config.toml
arch = "convnext_v2"
model = "image classifier"
dataset = "single printed letters, digits and signs in grey, bent and noisy"
train_examples = 395000
image_size = 32
crop_scale_min = 0.8
horizontal_flip = false
targets = ["character", "typeface"]
num_classes = [73, 3]
isotropic = false
norm = "layernorm"
activation = "gelu"
mlp_ratio = 4
layer_scale_init = 0.1
dropout = 0.1
inner_norm = false
drop_path = 0.15
patch_size = [2, 2]
depths = [4, 7, 4]
widths = [96, 192, 384]
kernel_size = 7
mixing = "mixup"
label_smoothing = 0.05
loss = "cross_entropy"
init = "trunc_normal_002"
residual_init = "none"
optimizer = "muon"
muon_scale = "original"
lr = 0.0095
momentum = 0.95
nesterov = true
orthogonalizer = "newton_schulz_5"
adamw_lr_other_params = 0.0021
steps = 8300
batch_size = 256
epochs = 5.4
lr_schedule = "wsd"
decay_fraction = 0.2
final_lr_fraction = 0
warmup_steps = 240
weight_decay = 0.2
adamw_weight_decay_other_params = 0.05
Rows from block 8 of a small image classifier, named by matrix and row number. Rows with one number belong to one neuron. Each number is 200 + 20 x the weight over its row's rms, rounded and kept within 0 to 999. All counts start at 0.
After each neuron's rows are labels from the 100 images, of 14848, where the neuron reaches its highest value: "colour at peak" is the nearest of a few named colours to the mean colour under the peak. Only what is clearly more common there than usual is listed. The data: single printed letters, digits and signs in grey, bent and noisy. In brackets: how many of the 100, against the usual share in percent.
# fc1: MLP up (model.blocks.8.mlp.fc1.weight, 768x192), inputs 0-95
# fc2: MLP down (model.blocks.8.mlp.fc2.weight, 192x768, transposed), outputs 0-95

fc1.158,174,207,182,204,188,225,210,166,193,175,212,226,165,188,192,200,211,179,221,210,205,236,185,200,220,216,197,178,220,183,235,205,197,194,197,231,213,207,186,210,183,193,180,216,184,204,194,197,199,226,211,217,201,201,219,242,217,207,176,212,176,199,193,208,198,212,166,207,196,201,213,231,203,223,249,204,213,186,210,196,211,171,212,220,214,194,224,191,198,225,190,174,210,201,244,216
fc2.158,203,182,208,180,198,215,224,222,193,201,211,183,226,182,201,220,225,203,225,220,190,236,200,230,229,248,192,178,217,211,228,228,229,239,219,203,188,184,210,187,219,180,227,251,195,180,200,190,172,203,196,188,217,216,223,240,156,204,191,189,225,171,184,234,200,204,183,226,218,183,206,199,240,190,183,199,208,191,189,206,205,216,226,215,207,209,200,199,220,180,173,167,233,202,198,177
colour at peak: grey (60 vs 17)

fc1.160,194,183,236,181,213,201,205,239,185,198,231,221,184,199,197,216,190,192,179,207,185,180,208,214,184,216,201,193,205,218,202,198,193,161,200,169,190,193,202,233,219,217,209,200,177,180,182,216,181,213,183,183,191,185,181,251,238,192,203,193,174,232,150,163,171,173,203,218,226,183,245,219,216,212,221,180,194,145,189,212,161,206,223,204,220,177,205,201,199,200,234,232,203,208,224,239
fc2.160,204,187,207,200,236,215,183,187,182,162,178,173,216,186,212,169,196,196,171,206,193,212,191,197,196,235,186,207,189,223,204,200,222,198,221,162,213,217,185,177,214,215,212,195,167,186,210,203,230,192,188,180,226,220,192,221,209,210,219,201,215,278,234,207,200,268,173,207,207,196,216,204,232,238,196,190,217,194,199,198,219,200,211,216,190,211,184,226,212,177,218,247,173,210,201,201
colour at peak: grey (53 vs 17)

fc1.466,172,202,171,213,160,181,187,190,209,211,181,167,172,214,227,201,221,229,207,201,204,196,207,191,205,180,190,189,202,217,192,220,168,169,210,236,186,178,189,201,196,215,189,185,192,219,221,182,200,206,168,208,191,184,176,210,216,197,158,184,230,124,178,183,231,220,166,193,219,174,220,223,200,182,217,199,177,203,175,189,162,196,189,193,239,199,219,176,173,192,189,198,194,198,239,207
fc2.466,231,211,211,192,214,172,201,206,203,203,205,217,201,218,173,213,192,210,194,218,203,203,221,209,197,207,178,187,209,161,195,143,233,179,204,211,196,231,192,216,218,178,207,192,182,187,191,202,194,195,218,202,230,204,193,177,226,208,162,187,201,217,214,203,176,203,185,205,201,201,185,220,211,200,213,165,209,169,226,217,201,196,193,184,208,183,195,167,220,189,202,225,205,172,212,196
colour at peak: grey (56 vs 17)

fc1.276,171,190,201,201,157,229,178,180,195,202,169,184,206,235,226,211,209,221,218,215,187,194,184,199,188,209,204,196,202,246,202,204,204,198,179,268,192,197,188,206,160,223,193,188,198,189,194,172,196,179,200,214,190,169,209,226,200,188,180,214,193,140,171,195,214,241,181,193,223,214,195,218,196,208,196,190,202,227,184,202,209,193,220,214,227,197,191,181,172,198,174,204,212,187,244,194
fc2.276,217,199,236,217,225,228,201,218,213,188,228,233,236,199,178,213,207,217,198,207,203,205,231,191,195,245,186,189,215,164,208,171,217,189,183,222,196,221,192,170,185,188,204,193,210,231,191,206,204,216,201,205,204,187,170,194,230,210,177,193,176,214,214,170,213,223,185,196,228,189,197,213,200,187,180,181,183,208,186,185,177,190,200,177,213,185,167,203,190,159,203,224,228,186,218,194
colour at peak: grey (37 vs 17)

fc1.618,186,204,203,212,152,226,178,210,212,189,212,206,195,192,234,198,224,136,203,184,176,214,205,228,192,217,218,200,119,180,212,177,210,202,210,193,192,201,166,215,182,207,197,222,171,205,205,188,262,207,210,202,273,205,180,218,213,217,220,184,185,223,191,160,194,201,206,196,209,185,209,185,198,197,211,206,184,195,155,195,203,194,205,187,208,190,215,210,226,187,190,235,233,184,182,181
fc2.618,185,220,213,213,201,153,193,227,188,219,186,180,206,186,185,214,177,188,200,211,206,175,198,246,195,208,205,191,229,206,176,199,220,211,174,173,217,207,191,200,210,213,222,179,189,184,210,199,223,223,184,210,200,180,191,195,192,211,203,230,205,243,181,217,197,221,207,203,196,206,208,207,190,202,212,225,236,191,171,210,211,182,220,222,207,224,207,188,188,196,253,213,181,166,212,211
colour at peak: black (75 vs 50)

fc1.734,187,201,178,210,195,199,171,185,212,236,158,209,187,237,211,208,230,243,207,205,206,200,213,181,216,211,180,219,196,230,243,226,158,181,188,220,203,190,193,192,195,226,201,202,193,221,211,202,236,187,184,195,190,181,160,206,185,216,160,209,193,156,182,194,215,221,185,191,217,173,226,191,172,179,212,176,194,206,156,182,190,178,190,176,225,193,226,183,172,195,209,205,203,178,210,216
fc2.734,227,191,223,201,205,195,186,191,184,173,204,208,164,181,198,198,191,213,175,200,205,198,198,149,211,209,183,181,194,167,180,194,237,186,172,208,198,210,215,195,178,194,214,209,180,180,157,203,212,224,201,219,213,211,227,200,227,242,174,183,175,191,173,227,204,191,177,219,195,217,160,220,211,200,214,166,213,171,194,208,191,173,232,171,175,220,191,203,215,195,210,217,197,205,227,198
colour at peak: grey (36 vs 17)